A small encoder-decoder audio transcriber, trained from scratch.
Model: 9.5M parameters, log mel input, encoder arch transformer, encoder activation squared_relu, encoder layers 10, encoder width 128, decoder width 320, decoder layers 8, decoder norm layernorm, decoder activation gelu.
Rows from block 2 of the text decoder of a small encoder-decoder audio transcriber, named by matrix and row number. Rows with one number belong to one neuron. Each number is 128 + 24 x the weight over its row's rms, rounded and kept within 0 to 255. All counts start at 0. Numbers have three digits each.
Before each neuron's rows are labels from the 100 texts, of 14976, where the neuron reaches its highest value: "fires on" is the input token at the peak. Only what is clearly more common there than usual is listed. The data: short made-up English sentences, spoken by a formant synthesiser in many voices. In brackets: how many of the 100, against the usual share in percent.
# fc1: MLP up (decoder.blocks.2.mlp.fc1.weight, 960x320), inputs 107-213
# fc2: MLP down (decoder.blocks.2.mlp.fc2.weight, 320x960, transposed), outputs 107-213

fires on: " " (69 vs 15.3); "o" (31 vs 5.3)
fc1.638:128138130138162138128134172112128100126158129096125128128071079181134160130128130128128130128101128109128232127175162136132123128128138154127128136121128129127118135131122128128170128127115037090125134151128134136128115125185132071074128105127104129126139133157104101153111125128139146128129089134130150126126140126127128
fc2.638:101131129130128118130111117130128123109130119100129131142119122129129124083143128128146129131255142092126124159130128148147128135128143120133097081124129137137251147131129121126130105106126110171127128081128126124130147124149129211135122136125138100121121104127000125130120096124128120151105077134135129136140130172123126

fires on: "i" (92 vs 4.6); "u" (8 vs 1.9)
fc1.682:142127124144128133137148128128128126128128186136128144122124133133126128132125130128120046128129128171138133139128176132131136131131157119102138106125128128083170118122137129129128071124161131109139165131129112129150113143145129133031127090127115128126129128127018128127128116128121182137124122098120128137128203109115154
fc2.682:255137137130128128141131129124116114127128127153128148098134128138129126134128125128128128127131141144130151143129128149128138127127131130226123128129127110128129126131127135128120111098128113119133128110122128128128108128127128124128132134087129124128146169128142122129124159132128062130129128207128112126128128131128132

fires on: "k" (94 vs 0.9)
fc1.734:139135128133177128131134128132129122127146127126131135128149127089109125137120117165108144124133128152130146149128154128138110099128178129177122135128140090136167136127115162139128131112130132138135129127106128135153204145153132113065093110127113132128128125134130126128142085128168202130129140052125110100122172128106147
fc2.734:127126128126000136129129124053130128130128127138127138126126127135127128132128128127128255136047126129128118123128103128129129128132128125096128129132136112128144126129154128128128128110126120054154128113128141126128136128128123125129104128132128133125125117127129152128146127143126128130132138000104126132109128130123129

fires on: "k" (69 vs 0.9); "d" (9 vs 3.1); "l" (9 vs 3.3)
fc1.511:128128129115116128130131128128129127128129134128128129126020042129128128132126128165128128128128121161128128133128134128100130112128143128138129129127128089108134122128127128128128126128128128120124147128137127121128128128128128128128079207108113128130128128128128128128128128255129124132133128128110128125128128255127112
fc2.511:128145125121128128128128130128128110128128124128128129116106128128121128128127127128128232132132130128128128122128112137116128123128132123123128127128122130138130200130127128129128085130128121135128125155127135136128128128128128127128128134128127128128127135163126128147118124126128128128128128127128158127128202214121132

fires on: "i" (100 vs 4.6)
fc1.492:123127127100102119143127131128144134128128200047123107126128101128125123126128131155129101137137128110136136149127121132129130111129148164128122128125151126128148168131070128165182115122162136149129128157098056132150234151163128095096123124152128136117134128200068126167129127109133126118128138128128128114158176170129122
fc2.492:129125115147099131127131166118133096064129128129141123131000128165128128128131129128136124137160090163142127141069031153129113132086087129129169130123128129109137110140125112138113070159168129127172128195128126128122163127106127095134128147127120128127136144128125129176111139127128101124157121122135128129156128147131096

fires on: "o" (70 vs 5.3); "b" (30 vs 1.8)
fc1.605:105128129126128128129116128142128128154255103081128144121128098118134129128105127128128066129128128057129119128128128117111136128128216135157117128141127126127153216095122128234130128128104138157128190128138128116190145128162116129039127128128131129130128134128075129125128115136122092163129128128127159128127128131128128
fc2.605:122129128133129149129129128128129122128133124129128135130126135130131127132128128128126000127135063131128127127126199126132163129128129102000133151179126094143128129126129129128127126125128123126176129130128128132125133128132129125128143134129123128127123122136091128126128128124132127128121128125130127126129130124124135

fires on: "o" (63 vs 5.3); "a" (30 vs 5.9)
fc1.255:111124147146108160151127117144134131132161128128127146077128128208124121128124129126128101128125126130128127123147128133130065166128127154120129133128128138128122205052128126169135128124127120127166175129128127141160140136160059095040128129194130168128128124117113132128125119131110109127113115132120119137124128128088137
fc2.255:139129125135167129134128126144068128145139120123129128104219128129132124128126129128127141126123128134129130127128209108128128127127142125157121136159129122128124148118126130127123110124031128151127127102128132132133131127134129127118123128137128126128137128128149127113129095122133128124116127230119140130132115128128124

fires on: "i" (82 vs 4.6)
fc1.691:128128128128128128128128128128128128200128128128127128127128128128128115128128128130128126128128128128128164129160128139129126127128128128128126128128128128128151119128071143128128128128128128124128128128128127128128128128128128128128128128129129128128128128127128128128128128128127128127128128128128125128128128128128128
fc2.691:128176128138128128118123118125130128129135090133129130128129131126127140138126128127128128166255149129128130143134128134126128066128127127099128128135093092137129129128127133128140121122128128128128120129129130131127128126089126124193128131128118128126126129159129129129129127000128117129128129127131125115128128131109135

fires on: "k" (94 vs 0.9)
fc1.677:132086128141128128127145128108127128127128128128123128148127129128156129129130128127128128128128128128128121075128128128128127128128128128135127128128128128128128131128128113126128128163128113128127123124125128128114126127128121080128131129126128128128128128127128128128080129128128062120129128130128128128128162137146140
fc2.677:125143127140137131139122127126130122137138130128129127128132129126127127133116127136130119128134127131128147133126125128137127127131125056136129127127125118122127125128128127167132138089115127130130128125127127122118125094129126127121128132110127133121126127129113094128139110124128130116129067000130121123128133118130134

fires on: "e" (69 vs 10.6); "i" (31 vs 4.6)
fc1.54:144127122126192130167129137122112123129127121132114134117171121103127121136133129155101078134134126130146128128126128134125097112128128124128131124128155093128128112128118128158117114126129119138142135125120131136165229112159140127109122100143123115119136119113102132117174136129128177107144127110116124140119128134125133
fc2.54:126128092044060129126130160130149134129108144124129124164163134128127118078123142210126136145152129126125125122121220129137125131144116125094111134159131097168111146130150144135128220120128164205113129130134107126142165130139130126129128128128117127116123132125127128090123128120128201100128137126084128122130111149103119

fires on: "i" (100 vs 4.6)
fc1.309:130124127113158082152128131156123151126128121067115131107185132079128129133133128156123133119128128127166130102128146128119065114154143129127129127128181082136128131117125128160125139133129127152121124129125138145131236120196128120067128095153127129120134127160095129126128131128144148129144134104132123122103128126128148
fc2.309:094127130127132128130128134132133126159118124177117197108126120128124128130128128207128213131061127117129133128129171126121045086126126142125147137144128121127136127160128127128128178119128132126131127102128169125128135142131104129128157105068127136129069089145116139126145121137128174137127148061132144120103129187122127

fires on: "e" (99 vs 10.6)
fc1.153:116162135136137122122132128134129128128148098061128098152096130113130141107088129134106131184124129128125149128128154128151128133120145173120132128082128143148110131121146156124132130065128180123118152143114128128144102128199144108086122099132131128125145130152076128134153054120129169134118130128128132121088118115134132
fc2.153:124131150160167136131108127115115126129117130183119162107126153117120110175117124150130141145090144122138153143138180094113131094140159143137166078089145164174124087097110128121128137089128127138128115140128129125120123119119126129087109033128138141146129131150125104130092106129126197134127126144127162128180135128089125

fires on: " " (55 vs 15.3); "i" (37 vs 4.6)
fc1.389:106128131129128148128117156147118124102127112152130129116149128183129125129129128127122127098130130129141174128128128108151099127138116126127150120109127128036129128126128128155095121128127142041207147124127174123127128127127152138099128040121156174125128097128132128119174130128132128136129126037145125125148128128128127
fc2.389:126124111142159127142118128134138123129183127129100131130087121110130129150131126128112128157129127129128087128131128116128127118110134142125142116128131138132128135095113130126115124128063127185133128133127129122172128120104130143088128127128119127128119126115118133124128129119131118134121126255131179128126130126115128

fires on: "e" (100 vs 10.6)
fc1.351:170129130128128133149135128129128128131129160115128127124119127180109127130124132128106059099121128152188130198128125108129118138130128126182127150108143092061129127128128126128122127128128128137135128128129115127128135134161128133081128124139130126132137127168127125139129130130153164127129128082107127159128129127112124
fc2.351:120133128126128128132126142172142116129138123136134153130128125128126129128144128125108077110220130134125127130120078128083109135127115131116139139128133121110068128134105130131126126131128142126131128152131139130130152121127128116121127000119113128124124125134129124109129144131126177131123113132123128128128131185113125

fires on: " " (53 vs 15.3); "o" (40 vs 5.3)
fc1.764:120128128137138136180150150125149113145134117120100134118129128158138115141042133128134112109128135129126147143120128120128128139123154111153116137083126128124131077125145098162117128125119200114155161136148127135149122133128130063081131122169106207157131112124138139126128073120198152090122089126138105126093147093053098
fc2.764:134129164136149093115129128147128160130116127093128114122125128101140157119177130141099047128125123126147128122126255142131096126131127130106159129127170090070121149121138122125130140134145100133126128131155129127144133137135108137148127177128127137141101158122129116124130147186094055151175139128087172126189131133141151

fires on: "e" (72 vs 10.6); "t" (16 vs 5.7); "o" (12 vs 5.3)
fc1.610:126132128069161115183121132130128128138196123134128128126128108128128128128125128183089135128128130121176128074129166128106134130150129130128128131128127128112128129131084131150089128127120130128123135127150132128180128127175128129072128121148128128126117128114071127152128128154128128130128131128102082163128128128162128
fc2.610:129127130093128131130129130128127128128135129130130128130134124131129130129126128150127127128182125118129126113127128125124122136147128127093125128128128128136128124128109128128127128133124126129128128128129124128128140128135081138123130042127127128128129132132129126128130131133128172130117123128122135130128128132124123

fires on: " " (87 vs 15.3)
fc1.645:106127127133159128125151155122152128235128108116133118105156133128128121123119128129134133128116118147127148192128088134127126140118129146128110128128140129136121123124094118127125136131128141128157127152127129129132140118165113108086128127142142128126184132133027126096129118125128229128136139137131050111105128120130129
fc2.645:145068123097129102140102128112120101128128202131120127134109128134158130092148129141127015132228136144129127120134174104134122127133126119098125154118114132090083121114133124130127128128153184128125109148151119138109125128122102126176142150133201134124132112118135130128127129222098139116080088124099177128198129130128158

fires on: "k" (59 vs 0.9); "<end>" (17 vs 3.6); "d" (12 vs 3.1); "i" (12 vs 4.6)
fc1.280:118131142120130123129128128158128128128154128128132128128128127078128131128128127133113127151144133130193129128129163126128141128130141133099128128128128075127232134114128129134108128116133128127143189127130128120148176154173128126019098114128144128129127132127048128128134128134120128137130134041094127128128129129116125
fc2.280:132127127133127137126128127135108132148133118169127126109128132126131127129128127128125255133128132153129128130128120126126141125128130128126132126136127000131128128126127128127124094122131129130128128128128124126128131128125131115127134132126123128129122135128135129125127127132129126127131131128129105127115126130130127

fires on: "e" (81 vs 10.6); "p" (18 vs 1.3)
fc1.439:128150155119128126134128128128132124148147128104128129128128111135115128128101128164102098144125167128161137138139128128131126128132135128129125133119128117127133130127115131136152134105128126128130171128132128129190133136247091128028112125075121128130128129139112128128135117168128126128128128128128117128117129128123126
fc2.439:127128127128132130127129128131129128128146127129129127126129129128128129128128129135128125132128128127125126124127129127129124128128128128128131125129128081127128132128130128128129128129128128136129128128128138128128128129133127116127126132126127129128122133129128128130132134127129128128128128126129130127128128128127129

fires on: " " (100 vs 15.3)
fc1.660:074127135130128103110092144128140120110128127027129106110105117129132122127120138128119146115137129093127204132130098138154127146120161128142096191102158131163127134128137106126108127131128135117120106171139129128182168118169125128087128092135161128124150137207138130161107126124155127129090128128132174162127122119139112
fc2.660:127128143138151157128128118117106129128136115126133132124180107088116147129117130129154127137128099141106132124128166129146128128115102113126129092161118079076161127127129148120152106151111125162142180137145125124128128128127140135129132127121147127111099116114135113100154130178114126107155102116160123129116168177144148

fires on: "e" (36 vs 10.6); "i" (31 vs 4.6); "o" (23 vs 5.3); "<end>" (10 vs 3.6)
fc1.243:085128126112088128140116141130128128100137128049105151087141128127126127129125128128126074127180121103128171129129132128107150139127193129128128122138123087124143125112133122160123126133149128087143127128128128132129191129204133088066128063107139128147128127194129142128128103128180119141128113083128128132127118166127131
fc2.243:128128128134120126143129128129129120128130137126127144145128127126126128128128111129128126131133100128126128001129128128129133127133129133123127127128127129128157108126129127132132132127118099127128129123127124154128201142114115128128135000128128129127131129128119137126134124109127128134128166128124128128126138128129163

fires on: "e" (88 vs 10.6)
fc1.562:128133126130130119119128128126128130158129104127139124162168112128139142117120120163114058140051132137152114089121128095055074108126130181132146116089122135127128143124085132131139126129127123172122149128121124109152124146188128017081111132188091132131129156122128129122176138163100155193125134121135112108128127125134126
fc2.562:132135127128118109135144116123125129133102116132125106100145158119136131146071110127130123131162130134128129158125105148127158130122140191119083138129132106195141129098116128128109124097124102129126127096115121111119162131097125098134135140135106131106125161136094144129115087152160138130125159143090143132126132125128116

fires on: "o" (100 vs 5.3)
fc1.261:128128175140089128127123127130149152127154130139186128127124124180121128124130128121129092123102129169124128117137127137170048163110122128123111157128130120122128162130154128159126127126128121135137146128145123140138149127164060109031100130171158118129126137114115119191119138130124070123116126131115106141129129125125131
fc2.261:165137126130236126136127129122106128173091124144130144103162136133129128143118118147126164128062133143129131127130129128141127110127127105128146132164126015087129126112128130126127111116055129127124127126130131130132123128128130142126127126034121127126145155128205125121136128138129174119141129235128117128107119139128127

fires on: "k" (54 vs 0.9); "s" (41 vs 5.3)
fc1.480:092165128138129144113086126151125123131168079129131132128136103104128149120156105216095127235195142120151122149130137131128143128122116128083128129136125127128128146125136135141128135129127121132144143100140129135165152126128128129046128144100146125119109128154111126071144138154101127149127153107128116121160128180128105
fc2.480:112128129122154125128129127153097129126101116130125144089123128152124127144136138150127044110216162129129120127128237128103098130126125128130140173147129073129149127146144133128082120126101134121128125141133145126115153121126125096082116133073127134136038109152134133125151126142129112125179150129122124127084124123129071

fires on: "k" (91 vs 0.9); "<end>" (9 vs 3.6)
fc1.71:121137129098195127149128120143128128128131123128137128130131126131127095128128123129110110150136132129205128113128128100130124128175128147100125129126122083129165127128128130128126128115128127129138160106129128108182142167162127126058112105126198128142118135128097127123158127148119128131138151069128119118128159145123125
fc2.71:130126127128161130126129127131003132128131128132128128101127129129128128151128135124127133126112125140128128094129024127127132128128127128126133125130126064126128117140128128128126000127058133134128128129127128128129129128128128103125096132068128128128127127128127128128132129130129126128129127128131128128127135127129129